{"encoder_norm": "layernorm", "text_encoder_norm_position": "pre", "text_encoder_bias": "all", "text_encoder_qk_norm": false, "optimizer": "muon", "epochs": 32.9}
Rows from block 3 of the audio encoder of a small contrastive audio-text model, named by matrix and row number. Rows with one number belong to one channel. Each number is 500 + 40 x the weight over its row's rms, rounded and kept within 0 to 999. All counts start at 0. Numbers have three digits each.
After each channel's rows are labels from the 100 clips, of 14976, where the channel reaches its highest value: "strongest on" is what is common among them. Only what is clearly more common there than usual is listed. The data: melodies that start on their tonic, played by one synthesised instrument. In brackets: how many of the 100, against the usual share in percent.
# convs0: first width-11 conv, stride 2 (encoder.blocks.3.convs.0.weight, 160x128x11, each kernel summed), inputs 0-127
# convs1: second width-11 conv (encoder.blocks.3.convs.1.weight, 160x160x11, transposed, each kernel summed), outputs 0-79

convs0.76:493459480445488562499501504454442401508478523522399509471551449467477554494564523510526592473545476506393513489559535484531471483496555417434553499531485547516467494517521458481451504531504514457472520444484476465448486461498503510486547511518585516457519497508519529494467506499571468531484498441586540512490480479533486503555521509547519460522387517502432525563578529525465463472540
convs1.76:552496454508515497524414517456513519486484474475439529469498551496523523525493504405556478506533456503531524482429420530500525438494504503510523465508534469504458483479506457413522483533709503509541483485508466495451523503481488523475479557
strongest on: the note C (100 vs 40.9); pace: fast (82 vs 32.7); the note G (71 vs 40.6); tonic: C (30 vs 9.6)

convs0.122:516538508473533505508544490480354496513466549533479452534463492496418489493409415533534396521431483553507502486518532508489487548524516471566548522489610533568503563511487473476452475509559467508538481447524510467492488439512413566565526519454516497465518558481460445464453522473507494491485520539463499524520545452527547535503508452491508460441506527498484523451458501448485453549523
convs1.122:454529509502480516435490514536630572466621515451493501485488499469541611470447497492538499446572479525434455553522492471447502515547500443462535507469498501503504522447462521571496538513501421451472536514440452470493438504566483514494616578
strongest on: bass guitar-like (54 vs 5)

convs0.4:458496532500538482482452497486610438425474469541456516524522537492508587456443513519541484537627492423473497473533560534533520517420537486513550423484498536516444501455538471483500407480493525482512504503476448532507422528484471497532472530493482476570444486500467477562448475508494489442478530459457499498437501564560535456497434474533514572510513479459413515533469495486493514469450
convs1.4:612478480450448497519472504511435453449557461522505464490509561515471492556508475472492472505462478494556480516494558477468526459511509492483486481511544478458455503562548515478479553480550550490493523515524540477443446470479519494466447537
strongest on: tonic: B (29 vs 8); tonic: C (29 vs 9.6); flute-like (28 vs 5)

convs0.38:467522492521461478534516503532527561462494486475517498518477463533515556493497552469457520468490482590514460466516370458499461586518470533409531505493506511480463480573519462534436535571492536536473501512532491529484412377560503531481464436580499450521506395533497457477504512511493515497499490516524469537560517432487515451507530514450551434510492482568558483452510504495562523504543
convs1.38:502492479504529528500554518520486401532528494329491526471502483520453510476503530509553575479304511504431508562484495497558504461518555511517499508505501506513481530520524498494595457509523498475499489504559542441496575526519479531473526483
strongest on: the note D (77 vs 39.7); the note E (72 vs 40.1)

convs0.104:559485456526520488525466534462455471453500495482545481518475586515491521541517525530500510502492460481461418493584484435480513481413502545485535552500504511503575464464401442453490500477476529549503461513478539528501449513512554463470472496534568541494541458548627424523458489475490433482587568554473466502495515512514490418481464545503483498570543499565420492528507497491492445546503
convs1.104:557512492473475478604503488483502576502477513480491456423534507523575475505402533432543510530432571576540508496456579509558499465524462509582544463551460616512460509480570484506490491550527459485534477495501507497391492552581439525505482469
strongest on: the note A (96 vs 39.4); the note G (92 vs 40.6); pace: fast (77 vs 32.7); tonic: A (28 vs 7.9)

convs0.80:465495445490456427490439549573480537475502414560507512538498468493503492519504499503481456503515478536501481524540464538537520568513487487532533549498502489611515510506555616516545467547526460486513541494568510520532543479562474506533464515477452530508480495526549468482458456503518518501496462483526475530543525494485442409498398449644528491522492467533469519437550451458520477583474
convs1.80:555492469482479504526526501480522459462570497492443493538471502470515474524513565471495497446462535489492539550484521465534493453469533521545514487541532501554475474505511582537437522418621491528476562523551483557464534480577429429527572455
strongest on: pace: fast (66 vs 32.7)

convs0.89:494481480519583496506474449487464494519482523428463472509502501492540475485613571517416511490476526493488509479481502504509561474552492493524499470515503500455466481507579542537422570469484478489498498457539443483498581456475485514489519528493563525451504485461478530512534593501502408465466472489509442514546477500543478565490475520536551540508331474495510502524489560502501466543613
convs1.89:525501468484497541524567496478497519496476557529460501527476493530430548474550530565506446534495422498552377497465439529513503496466486539504497460459501473472520510460550520515531492492658487528502497456432440499539532519498480514458461502
strongest on: the note C (99 vs 40.9); tonic: C (36 vs 9.6)

convs0.8:447544572435403461510471538523502480546478496475532450549507557498569491456492547469453511495468517550571468466424513525482449517484517503505491546390553486511556543550476461494415434457471506513487483470514473490487498524476493467482562472521503439506553517424559464463511462528559530513501575568488511418464468510452520552459447519513519558537514482551588499502518530463478465460469
convs1.8:528539488443488452529493533510489564479572476459512490502551481529525505487530514504498480533486565479452510549526559486466566504491514525514504531509479579571453503550483488523493512467536466512461476527422492499536492534533515480465553542
strongest on: bass guitar-like (53 vs 5)

convs0.40:485450478535519511504497536452488511496552523469429494494466441465499550522484602461539520538614557504473487458567538466490495494532530498445501470405566488454555463598542463516571509451491534476516460471470506507436421563458459481487498456484462536505455495515531501510532557508503524496447464494462562517465569468479545534462477480530510438541461555477519601516481517516502481509577
convs1.40:464503489500523507516539524521430428471469551418448478497535567484541488399557515481459484553505505545528470523561525506524465501561543424526495488570514547534474542493490557539475518516474583485470512499494498499576464500461444522500468489
strongest on: the note G (89 vs 40.6); tonic: G (45 vs 7.9)

convs0.124:511502522489495518492498519475544459540532449462455546505458481532588464473482394487530530555514516483497473492525490504510517511434454572516535519589544466486561496471459584445495525474463481429532458492457534504550587519475514473458491596501430519550567509551458475563444474519469508565551540473486497472509513480469477477582495471462534500467605482458551445504461501516545515465443
convs1.124:372476504507453464469544505523482477501447521559480491538524504470489492565516458515480482575518500503414539479529523531526466494481492428508539515507487453516519478565543476448517503564515501531487504495508557501498492498425542518499487420
strongest on: the note A (93 vs 39.4); the note G (66 vs 40.6); tonic: A (28 vs 7.9)

convs0.116:503459570501576531480465478529549539501527510527355517490493497496476507498525470540516503512482567506474504525478501482498440585533513347491459501454499456515513504487477559530512492518431505474503500510532514487469482433480513488508497483444593490383412556472547521528483481541544549528515470484537469480497465543527500478543452507495513543510451499542427480535495461542522529479602
convs1.116:482470513518515472468379508479489506468566494468494486512488462506445447521493521431481425465445501547534490499497497444508505490495544481464527494530526521503481538497464585429466521496564554466530523531538468479462522464543524477468486481
strongest on: the note C (100 vs 40.9); the note G (76 vs 40.6); tonic: C (43 vs 9.6)

convs0.65:452527501511553436466549513563553434509452452523478530517546455411489508427562497477539586494502503509467481523484470488489483507543479526513589527400544566507417528479565524514526487503580535445492466476514474478461479469550503565498495508483488512552459526534521495522587515448580523547443482381513475472488533488514479493498538480496504484460450484458523518538518509469546543583530
convs1.65:510530477481470435507549485459484518478523505474464534538450501519485472489402479495546445512483461478501473535430493496510470527599507433404492493491560465473579466509452507536553472501494504509525483500556489463486478497454427544547484510
strongest on: the note C (100 vs 40.9); the note G (68 vs 40.6); staccato (52 vs 25.6); tonic: C (45 vs 9.6)

convs0.51:531556500595482481458570457531473496498447487516491496474497536508461521529463494523571480538514505536505479546417470485503513471507481483435533463560445437510470532473538503522480433507512598489515506520466450477558433444500468495483455478521554548420483475556484450478379503482489564527460495472545507518477499458384567569528576537578472528493493500532508482477513523491487442531465
convs1.51:501558445526486519577458477548448484505477384524431451486558482497425539536497539480434440535547485438489541445510494512511467462503481466478522525582583521447511547518528493444550444548514519550469506555551399487549531520479469428395500552
strongest on: the note G (98 vs 40.6); the note D (65 vs 39.7); pace: fast (64 vs 32.7); tonic: G (39 vs 7.9)

convs0.33:479507484488468484481483506509420429497512493410511491526559491503529510552535516508486543459481466544550456474507504503462508579494451481469454545427494499573661590503458478503450464518469526460541513463541519532532504501425453480515477503583486476465525486485529486520533497562433496471473537585515461484564474517489506502436442557488478517545489503488498544458410526490497437556455
convs1.33:502538518508534496455485495492534462538482454542504515490510495503499507533509467450482530551498556484500473591466526476527509482469522509501506468472498533544384461502505469414501574400514470468503525486478508506537512515651476457524552494
strongest on: bass guitar-like (25 vs 5)

convs0.101:555528478548504494499597496485479476507490544488527546494459481504492523536534493510482541432472424576477549497506393512505464530476446448433422463494520523597507524469404547497523531576476484528471522526491465508482504485552570535478438423501545469585563481533497532543519562545467493491504509520510424520497464485506510478488483585444513526437507549449508444450515479448531462514533
convs1.101:478443485534441482523506485525538521483413473586483500480475473524534505556457494519486550547468485496511518558477437519493509447543546583484491471388501492502435502606518558449496440482511437523480532485523446489488546474504476516512487568
strongest on: staccato (54 vs 25.6)

convs0.127:503500477516443508475486570451513514432448532495550479499443514473589548513522617519523542521523520451542529471472582462463524396497521547470488461446547481460509451516525436474518554526479522480515480470565482508457424457490485527508458490502596514520548494559478473478476537556515535525541506427511540540491474490597459576462414497476506488554462462492543452467495503508507499497559
convs1.127:541499515500477533594554467522429459472488510538509471448441489600466508482562558535514524406509489452531466568495496513595500546519500539515533564490525481545439534552504440498514519436497508475510500522503509469497439488409538454499481523
strongest on: the note E (95 vs 40.1); tonic: E (27 vs 8.6)

convs0.83:502496517521513464543472526515498441519505520465499601525476494519379502525421557501516567537522475453479502488487489486511528496452474509532507440541493524529517489524450543452452552465464487559498475455495495542502551496462552505459476480466496492502510509546470499506500518547463531463489480474456514510480562535569481451424433471453434561548676498465501512487559468431509487460584
convs1.83:540503490502516541561522511513505551506518488500477480505485455534538487565420524434453519546537472526532487435535578517530517458467494527429533518497481487507467530519560506505495456566537459526478480435507529471409516515505438566487568475
strongest on: the note A (100 vs 39.4); the note E (70 vs 40.1); tonic: A (32 vs 7.9)

convs0.118:435524489525475481529455438498436426501498507496554445519539454435486509496431483517482481502497508480494513528491588551486456448448517540531516520471535528440450468504558445461424534470529510490608516468456436513596529582561522553517502556451503541539471461511534506472502473507572555550449520512454505484470527453492568459439531511527568506492515550470465483510505419485505565536494
convs1.118:537451553551500460520519484546488535486567535510528466586589481502543463517491462551454504479526491475546494446537565512446435524518492495471444495431429511553515537460513514624457483497423449568485480429488553452503469514457497506440543521
strongest on: the note C# (71 vs 40); vibraphone-like (26 vs 4.9)

convs0.134:486497487491517491484516536560511515442441485480482441472507366518440558430526566530494527465541553489557439559520514499471552504463499563500521515458432553590511539488580513499537521555553488398510435567409500519537514526399466533493464538497503518551516479495542443503483541466475557497504467535478501509528523531500485519460557486535529486517535512478478455509443469544529473555489
convs1.134:481552521500481441554519443548520449487483492521457515518521516480495504509465543463482447436531497472477506588546540433519557497487453450441513469481604497474482530612424571515520514495475520496427474482510481478486521507433547537570474626
strongest on: the note B (67 vs 40.3); staccato (54 vs 25.6)

convs0.68:580488441568526545484512441536516508620526523520519515444515556494453495501546401579485565464524455480501478489504482481593543512549530546464516466519482505478532465540520482570519496523500478526469462463471475536524481572498495507519501483498516526499483488518465595504481423533507516489513520537437552488484434501543532399432497479422514474507474421504512488450578458443525551524523
convs1.68:447493501493487505496485491530487492508572485513547483509501530502459510518458488524538465522467511493587486433547501501545478518432509468515528562576393460477547511473574484510488506468465437516541510521506454481526521479545610470509449482
strongest on: the note A# (68 vs 40.4); mains hum (28 vs 7.3)

convs0.22:510466549483505480482456596519674518540545576521523440485463537542439525443466470495503498506491505532499492500525467443525543481449415493535490481572494472537566547467510501465484533484456521471458525514460456462499515532475495499517501486434537539525452517439519448565568512424477562521476538562463526552497453563502452515551504569472469471545455475459500481527507536503510518547532
convs1.22:438508504536606531456399450507534511553524614524500523485461453449578510535513552533539566531454558524469419583471520495471463500482520481576545424377434478509509464517467485465414482530492469482514504572477527457464514478551496534517473409
strongest on: the note F# (100 vs 39.8); the note B (66 vs 40.3); tonic: F# (35 vs 8.4)

convs0.87:502440455507494492473436461416545478498565414408493498452495539530440513499498555532535464557479427540486524538485586484508472450480499484576464455550545530550440531517482498448431501450521502499491504496540458471458531542570547447422516534539489522511461551533494405500516530546561538473521509445488509547515480535460478525473531500461432487547549556546504551493533559479524516536522
convs1.87:512501538550529504517520501543533561517525586495505512500539409458521486496457519509520470468604478453474502483453505504485563533480501441422509422424575504489472499509554520542465523500447529490547525474481549513410493456468523477479514522
strongest on: rumble (29 vs 7.3); pink noise (27 vs 7.5)

convs0.37:536568505537460419514552550494512585507572556479454523428514580484557450544529462492498514466442450576501511525467484495537514511553574464462436428538502542470489500508441446463431460481498470535487562545458489551460474475500465487503507536485524443450559517593501530549509462532480511508472547529464555558458509487470489474459502544437477502458466496509456434458503486524534521461571
convs1.37:479515545444469515527463493513579508456531485517578515497540450420509483494509501530532494469546507522566504496538468547501467437515526492519493499534484504537490554478454525432551566534442525521476521472529420459499522466517546489493457458
strongest on: bass guitar-like (25 vs 5)

convs0.27:476519479469526472546557414456517485553547478512517514514565515477566412526431497464435475488514463544502551460501543495425559585566535487469502477519425523509466550459531536540446537494477521430472560481519485556541427431503453483576461477460477495474511519437504475467515556509548479490547475419528534547523507562496520494476467538516542455438523545553483472438542499491529479477544
convs1.27:533477485435453554478521552518490538483453524446495492500488481533441406512480444598476428487512496491566481484472490507511556495511449552460537526462562545526532578516485499466562466443472506514487417553477509463560485501501488451472563545
strongest on: the note F (69 vs 40.1); bass guitar-like (39 vs 5)

convs0.98:510516465506488580521466512574449488565558517430444474484440503552570440483526557457516471491498429465485493503544560539488533433496478515536510477490500502456492486548496558499527494560448455518455511362479530512475507446499471510487532464514516528490565486418511532462596541493475460502481479524490448470542513533597481498455475502542490595573452445488426526492469515490505499489516
convs1.98:510490500488529529539535526501494478522482350502473466462461474659459509487545499515529481515507506501469497474537546492525588471480476466494508574514527483491481462536604536485453519531514608573480486505576510492492498509488477439482448505
strongest on: the note F (100 vs 40.1); tonic: F (35 vs 8.5)

convs0.52:493511520488476541494497531549476517437521553529516525443473473523490485449564467523588491486497430395469537504434492462577550531538532455489504583477513557541577495580461446492534515446459505434510470500499561496488497505517471525465520538523523486570477492445512525496482504548553499478493513497577450394557448443543489504506450546497428533519519483484434554462530540524568458465506
convs1.52:484494519488524528455467544540456504489524537550584524542467581508484449540597466495497564557446532492497480447471453434483569510429513495447461488499444534561446483505433480491484505468517479426472502552548534513480574478474473497506497499
strongest on: the note E (84 vs 40.1); the note B (79 vs 40.3); tonic: E (31 vs 8.6)

convs0.6:482494534428520508453487619521516459447340537479493502499498554445547504550546532498540477500475462509527484494459532501454509449508484553549410457500484483496524463560515432501506496547456506481475486415549481508494437502519545520458476505516573535476517514544503527452543522535471561513500487483530532487473537449563517592459482481576511467573523484520522519513451448539501439450495
convs1.6:516525517525494565565509484550457481507505545578468503452481507579493438523526534519496537443552511425476480557505474486519521470513533513531504543497493487486440494528573393476493533489479438461487519496447532517449506448480491466502520442
strongest on: the note E (100 vs 40.1); the note D (88 vs 39.7); tonic: E (26 vs 8.6)

convs0.28:497488527508486542507477495552493465551554468526462472532509496552566506483539474531431378561512608489524474505465486475469482518521458533490521489553489462455385488408477520459549521557501509572506455533503488520449585433464482528471525614581429527500527497559524540478541464491444558501500474515487504529503561508498495441508489473456443480449469511547506492483461485505520471468495
convs1.28:498529543495518502418468480538456523515490495422551509534482447533510515534526493504554519477476504480525498519530514555547499487475515492549517523506570511530498545521529565493495523529446535528503498496546495499493497479446486521467485490
strongest on: the note A (89 vs 39.4); bell-like (45 vs 5.2); tonic: A (31 vs 7.9)

convs0.44:424515492550486536484549519484543476539603449513522513513561466555482491553522511439430449449537486458517418561411438495467475492471552529482550492512502547498503474461506503514529513470567470530533521584506509477439465576465492522536424467522586450559476466513486535482462518486560493515511554494508455498498429585530540519436483460503535483547537487445508467513557566462523533483483
convs1.44:425477421505513479524620462491527486444547482580557559536540480466521534471521484454510539516441473477597519489511482522438431423451517450494530478524514512499514495492440580485446501481444487517414489570481456503466538510524533557476551521
strongest on: the note A# (72 vs 40.4); pace: fast (61 vs 32.7)

convs0.149:526514488499435530497569522508595490512583441431472547497512518570463449493530521428491494462515432529466475526500517453520432529607466497513537489502466509506478466445514534441513505578557525461559423483520486437506533457460509493531461539474464445509422485505523533431501555558468450495569532570502506479518544518472526513502536550527515471561555508492523448411512510526488554460508
convs1.149:426487511514500555476406502497518536479504575542539510585518485526492441359568523499563558487483543527517494481497468413489496448550532535564503543536477471482551444521466507469514462560482485401472496534505439511468514503494523485453469459
strongest on: the note A (83 vs 39.4); the note B (77 vs 40.3); staccato (52 vs 25.6); tonic: B (31 vs 8)

convs0.60:447490509539516472480499486514407539459522363521423462539511533480586461479517460530534498444475518485484506476447466542524373475513455478449489484518494484515480514450598590519525365496548520477502514524462544483510429528491484547538460529503512468471505491509533513524445479501503529551499518513478560504487479491472489524493512530552551534558544521519524495481539515423454506442551
convs1.60:463499576529505484525468508476453485493482552469504511538484417450486561474422491378486419522432541506528612465526472496570506452497491456476505551631536534449554508498487541510439492533482443471468503500547526439458486495571496470498539462
strongest on: the note G (99 vs 40.6); tonic: C (32 vs 9.6)

convs0.143:530457490548487516547493506483436456497490490507534534543415493435527488415539431519454516512532413533493506494533482513535495533504443550520507505427489549467502542448484497499506501520427525480508488484488570539515383433473589495551493533454461519496452513567487479535466457515497488493529483472584468530588538506464455470505519517578568491474508510461590574513483534493584471534493
convs1.143:522517511531460512513578457487489468524524531404484498500463471471531456498527490494539473541451495514489556485513467517487500500471535525517520482469538516511465532485472547513553512478608510482529434583494507528512455507476473481522504551
strongest on: the note C (99 vs 40.9); pace: fast (81 vs 32.7); tonic: C (29 vs 9.6)

convs0.74:488455506365523485481476526502456511478494478470561529482509509596566503457590520560477556525504512505559496515480499488538389559535493526486505496600500482473494492551632480512514400447506459537546502469455473500477465450546600463484475442517501503491485491501487458509562515483485507495493513480448478514488537511486505476456503498502507479487606558487503483479464512481515512486411
convs1.74:512496511542500544516481533509532438518503519504450545523527461464423525474483477477525495478443521500532544477499366484463506548440494512512498442466510488431539514527608435488592479443346505500524479521505477500517486492482513583466505523
strongest on: the note A# (96 vs 40.4); pace: fast (64 vs 32.7); flute-like (26 vs 5)

convs0.142:522437527480559487545484504494552473468527511460500431500517527493401451520490546496543507496482529432468522493508554519450490507536513520503467516526498534435558502485394422490402495501477463539552499538459521467544520500452487516522479505530468509488536525419515586493501534453531523555500532467520533547519508510493539447486482582547453548463536532490562492488531521508459465504325
convs1.142:491472558483482504461481488507442563489550410529519433479578487480557506407391519427513611472533493527501577506533577443513495552456482553523476501409505548596566495447504418492438489502456489544516522478504577518458453468536438457553483474
strongest on: the note D (85 vs 39.7); bell-like (66 vs 5.2)

convs0.72:568581461432473453522462473522507525562488477478536516529544528452485485540474485482525502479566484541537567443506516506530532527499525547465537454460535492531433510534478476607484454503434481548500425492552405525524554542538522447511473499461493525527494540439435512432466525530539444453479447425541480534531536531447538523449496537476492514507542436509447454482547493488503556439574
convs1.72:545521506442416453539489494536523518526513525532493481499497486476490439514493511535547482496545511441527481432496547481465537496458540583477489435470544480413540542543538463487495538513515460514472513529502496484498518546476516470518524472
strongest on: staccato (55 vs 25.6); rumble (25 vs 7.3)

convs0.125:504516535529510608506540478475534598546503435477434531526493525536500513450517504588528467496589512512511463444414537546536503518527461520479474446488464425511479433479562519489475396513508529447534536470543462456491523474524522492453484442419535490488565510524506441435455486553509487495509529558478525555521488471532499509497507481517496473537444508400527525460481489505397515505534
convs1.125:477558550451480475521538486514492506470493509483510480495487540533452501495481545480464487508466518483527550469556462467522534475523482439487543516536521510400414516491489511514474510490448507505506550448498427522449458478527533418536522535
strongest on: the note C (71 vs 40.9); tonic: C (27 vs 9.6)

convs0.17:515466455391498518486466463484538497551588516519471484517484485437329539491472468463465513490529505496489462494524535479522531532517513524538487502462443466420576491547393541456441578482534509437502452563482579512508500596492486512464482459539513535511566540468503480498549495481534549515522533498473512524505486452544525492509571514487485497514448504495513514546489505419453478495478
convs1.17:471506467482499450450470483510485522539470574557552496543523532536505458517440519516589415581484471475516374501554488495503474588498506498463465565395439494518544533502552419462468513488427449527505458532571562508512481523495456551638451501
strongest on: the note F# (91 vs 39.8); pace: fast (86 vs 32.7)

convs0.64:527425484491494498492529523568417530527460449476466572516479571534564492442424521526452482533462521474468533429439478550514460429525602571576465556488507482405494482420505445491552481479504494492499488526487466550534475465528455504474492496504521523505517553479490492418453535520426456517550568504541494484464505508500579538531508449497519511417477517512468542510471495552483544489461
convs1.64:477513534517414478488468505553510494539493499527593550548484455501471535482559480487480503487403513501539431411475513532455549526483492521483534480522425525518554548529382487587523461509459517539514500490446405504508469455511510563469477485
strongest on: the note D# (83 vs 41.1); bass guitar-like (30 vs 5)

convs0.15:463477505507518449486502426558451538515499465495475460490436447470478505540545495434496433529468525450511465431445491485428582516562487461528473601511507504512572520408568517488517515466540471484497580561516496462525488483526499548511511455469517531520475486467567486506549475399514534557483539504524451458499515542490498546454463474407417501485551528463560474449520493512460522554537
convs1.15:464503543499505512430470458522440558523526589517479475522480466500584556484509516509456475570425518508513432497537457545454518564496471490526472424513509522504523523550466473571450477480482511438500471542556466446480508490570600482428421485
strongest on: the note D (67 vs 39.7); tonic: C (33 vs 9.6)

convs0.113:457478488521504440516530559439524504525572566497578508510527515370482471503554464519493517522519534474549535474585536451501444573497504494488487469464510514493463524537496393507494490504561522487512511504427575516487522561443460468477464503534443491514516518526455503586515567508452513481530475460535534430540544470457486499424460548532548519506496504440478497523570595486536537538485
convs1.113:478501473490501498482505485492492470450544613497448494431501536474443503468495476489511573538523536488472558502532532465508496558516557477504506474498556529481535496462483517421598450497564567479484528515482525525542480470462502511500483438
strongest on: the note D (90 vs 39.7); rumble (52 vs 7.3)

convs0.73:483427544326507531510469525513434486479514480515465479478461483548558519442575468493497553429467461551577522519477510525549439508560543456528497454494504514475463516517513529516506420425482503470505502499491478485486485511556555456488475495481488530531510514483424466511523448509479510474525495469529484521465537460531556485454475469494561492525617520560491503504470489558470539465386
convs1.73:500465513483533506549498497526500441524548546507504529475496480479489490427539513501566453478466534533454495472527350524441502500477529512499501480499471495423511467488596483491504482433352513487480495531506402522514516500494513532464457444
strongest on: the note A# (89 vs 40.4); the note F (66 vs 40.1); tonic: A# (27 vs 8.1)

convs0.153:466480572506456473439545486491486566537544527517470528493463496519444525441464510541592531403566440483507550530502494492472477538446530479535466547455507546596491513452500495542494508526513515506509533532521499532478547489500524498492513485450551459511498561472459441442469372495481524523508519431504460470526505513536523458515510504516638541485471492517397492532511483580495482463436
convs1.153:569459546513509497553547504493530464510519477455553442435510551474484534487486516493447501463475521500429442517500509514512475445496599504453482498473478553515436513460463536549552467483473505469456497521454497533440508497536453470479466548
strongest on: the note E (83 vs 40.1); tonic: E (29 vs 8.6); harpsichord-like (28 vs 5.1)

convs0.16:456548492532470487553473475481441477489496528461492431523552491510440493515439594451487460584483478475363516503538519523519516502509548479498507490548530441558507529478423470529439632445487464480487530508480401522566590474448472519531529515498510540493480514522510471490528445568506502485540487495470512492531586481484500499499521512497391511529489498550471506545498517453465455506510
convs1.16:548471548492530562531493555523566494487477437478466474478571514506523531481579457613513553488564450499432385544476544493527518507505479463474499450368560521553529518449396530483518491539472507397501497497549544480544522508515476452573516500
strongest on: the note A (64 vs 39.4); pink noise (25 vs 7.5)

convs0.57:486499533438465492462474457507471451541571420522512533501467503578420498487484491523383506513504528495497511503550470556518537358492486496552497418488554535476518440561412470446485544581554500462487484511484550525504499529490528480528517441511501473528503470468524474457554537422511487493491515519468481553547487500521512451525520560463472597461453531506545473515454527525449518445510
convs1.57:477479470501517463455466488508490451481464545489547535446474471617497509552550504495540586532483486464483367559537571511496502529489485457499495517431446522519531530515513572500354515489466532462471483612543539510472523516483467523603490487
strongest on: the note F (97 vs 40.1); the note C (68 vs 40.9); the note A# (66 vs 40.4); pace: fast (62 vs 32.7)

convs0.19:573502474485465482435543508446455586520474439495513467532549503515479450526591447455548562501525438488503501531448488523509521473404482458650419475481511476486443452477477466507515511487532436503462483478501505466516435547515509526499514541518411502452521533506449507468488461525531511512521525511469482532471445506444500519519571501579417470480502495559545465548511459446514478466538
convs1.19:442534551486461502505507504513459605486436518417530501536499486496479482508454492547450429552593519502550521525482481556498569515501528400492513541501520533535520432500527451521499520508529469526473463482479521510524510499449514476492499538
strongest on: the note D (79 vs 39.7); tonic: D (34 vs 8.2)

convs0.36:507498565467552496541513511512480573461516504532478403505522531448527502484437516537538490492413525562490519471534462516403485534474537474559520484409485448457546395535465474528491509483515513522503523515536505495482492486545502530519536467382532502601502571502554450518470499487485465502443554544465537491444487474469509563572538438475566545525446535511528503510473491474535448478449
convs1.36:453497494537535455516471468510519530501565559518498502545520518502552509440546524502447508493491503502509540498543379496471419488494499502510464527475460564406513545588433458547516455554484477492558505497556500504446465487421481437471478516
strongest on: the note B (76 vs 40.3); tonic: B (27 vs 8)

convs0.94:514479552475484476598529542492592556457555530551475483511467482551580528506479499482541502498551472520509496495539445491477473490464508418508521549446477503522582443479456400493534541474450481507486476503505532495504470519517532474497482447490584465569454501535573529506524522414491451479439529505492504489458414536526517497464475530508599553517497568512491449572545508473535429475446
convs1.94:481505479520495471525507494555420458547455520544531471435519521471606540512567486524520557496447518455471498494505457492450494482435512435527499504486483573511470558551480485521535507527497603538541512579504572507421503469495474502473410542
strongest on: the note A# (89 vs 40.4); tonic: A# (47 vs 8.1)

convs0.2:487500494604512521475520497503630521543597519490479496512469492510547488493495506554523574569534460521466502447537530490476514550481597551533522460455487406513488445478478462530484530544520507460414462534484492525494469512514462436554516412528556471533441472521462482506481557475493573497497444499563500518542510468591486529452482471513560493506508549513500519581448519517488525533537
convs1.2:538505411469509432575498439495459454523457500459467494482536556538494492496558499516524492567501479477550446433490556538560458540515500536567563490528475463534527494483443549453543483457473533463499477541495527497463510473489504539511483478
strongest on: the note A# (85 vs 40.4); the note G# (82 vs 39.7); tonic: A# (32 vs 8.1)

convs0.96:458546490545505532449521462466382475527500519509521518511443512469481450538601423529442444479499485518536491534578547487508519435507487474537516448480487510460494491540492417529556474494536518471592528553482444502486536476493515519501506479538441546500503460438460522511536614505506476498512508520490504499512451526480513534543543525591596490441450488472503499588491549477516491505402
convs1.96:605500484489523494625445465525458542517569524453504503502502482485482464485500529471562435488508517467500512530526463457555537518444502487489485511508464509509477473527342517521531519520610559454471477538501504480483448515485525446498523508
strongest on: pace: fast (84 vs 32.7); the note C (76 vs 40.9)

convs0.56:481460503515488569471493499528522538480546508506467448500528516477529477486487461419502447545506501479490519501531474439468505552495516536472555493496503509534559450487440530489491482478527512569530513468501512491539633410482469487500530642533467393525574501477551528495516443546526508496551507481483502507541525451480458471523471488475532529415508451508495515432410420483418551470513
convs1.56:459505541439544538303492523465479517501494509424504493511498519523523498447538449543539518448458540473482538535524514476533523443516471460548497516503488551621486498539497496496459528516494503445504496440525562574553501511530521484454520536
strongest on: the note A (93 vs 39.4); bell-like (68 vs 5.2)

convs0.114:528573493568467494452558549521481473471498512473492501469475422428494479463509502540580465445500540484464544524603417423443525474525502476524578434438523536456432473484545552565541508497512492520519533511488542524482464516555463515515475503512474409464437468482552443432555503528540550529534527488450486520466515498504463588410478535516520539478479510513466490460497500474523548538528
convs1.114:524436578492536504563518528526525525469440516540568512531506490449474535351499462480554414489505519526473496519497511516525492463492536540477479545527539464517525559499468504428501444542543452522457463531547449515521483463373474487490466507
strongest on: the note D# (72 vs 41.1); tonic: D# (30 vs 8.2)

convs0.42:524489450478510476434503480601542463495446490461506584423444497487504517456568445542512506497551498482521501503498398472503585532525505540542490491446517542502452524508539533466490488416515537478516532524423475550485510576445456461538474514565448493486469528499454413477547473518504534507458478538506515501576580538514478524505514515505507489469471458515424464557475522579556567461548
convs1.42:573436482489492451493545521532530445459451447489516541532496515458457501519502501528491496508551498458563453469482520520524552513503530469497502472539475422438531505568430473529617543557505565541415491472576485470461472504459525542504474400
strongest on: rumble (52 vs 7.3); pink noise (30 vs 7.5); tonic: D# (26 vs 8.2)

convs0.99:473502471521513464473519426556468465475480454455537510490590518478382519480532492473566459492465489405481528515457458536521495568464522501495533580511513461467499506464479559492501510469549469484485475503581513549483478493475468435525500493494596489491470536526525553493505496524509454582433560478463468633469541505503535526522489568559500487551481454538463476486507474465489501488393
convs1.99:538511551461504475511516515457496477528462447519474504499581442434470562491438432465520523431555509496531501526477483519498512565490526518521496554455504499533519534474523490463463474483452464529474538451576561476549503553513465462501510566
strongest on: bass guitar-like (70 vs 5); pace: fast (65 vs 32.7)

convs0.34:439542524457429472546499447505467397469428527496441482463595541427528547500480487492449523474460523462526440538484500550449515553538548482533456552504502489529560522552472519526530509549557564553498528501514460530506550598472544499555450514532511532509515490431505439494471522526546486515451512416478494523505498487425527497481525547516469549482542467426539499480421477563505524532457
convs1.34:533500570463505502486537530479528506505524464538531475441562473443547507476471483533493532508547447532539518491436492581435515492585617456493456513437501565523537438453543540523445473482466467558441531484457537465550478546472482454520554563
strongest on: bass guitar-like (55 vs 5)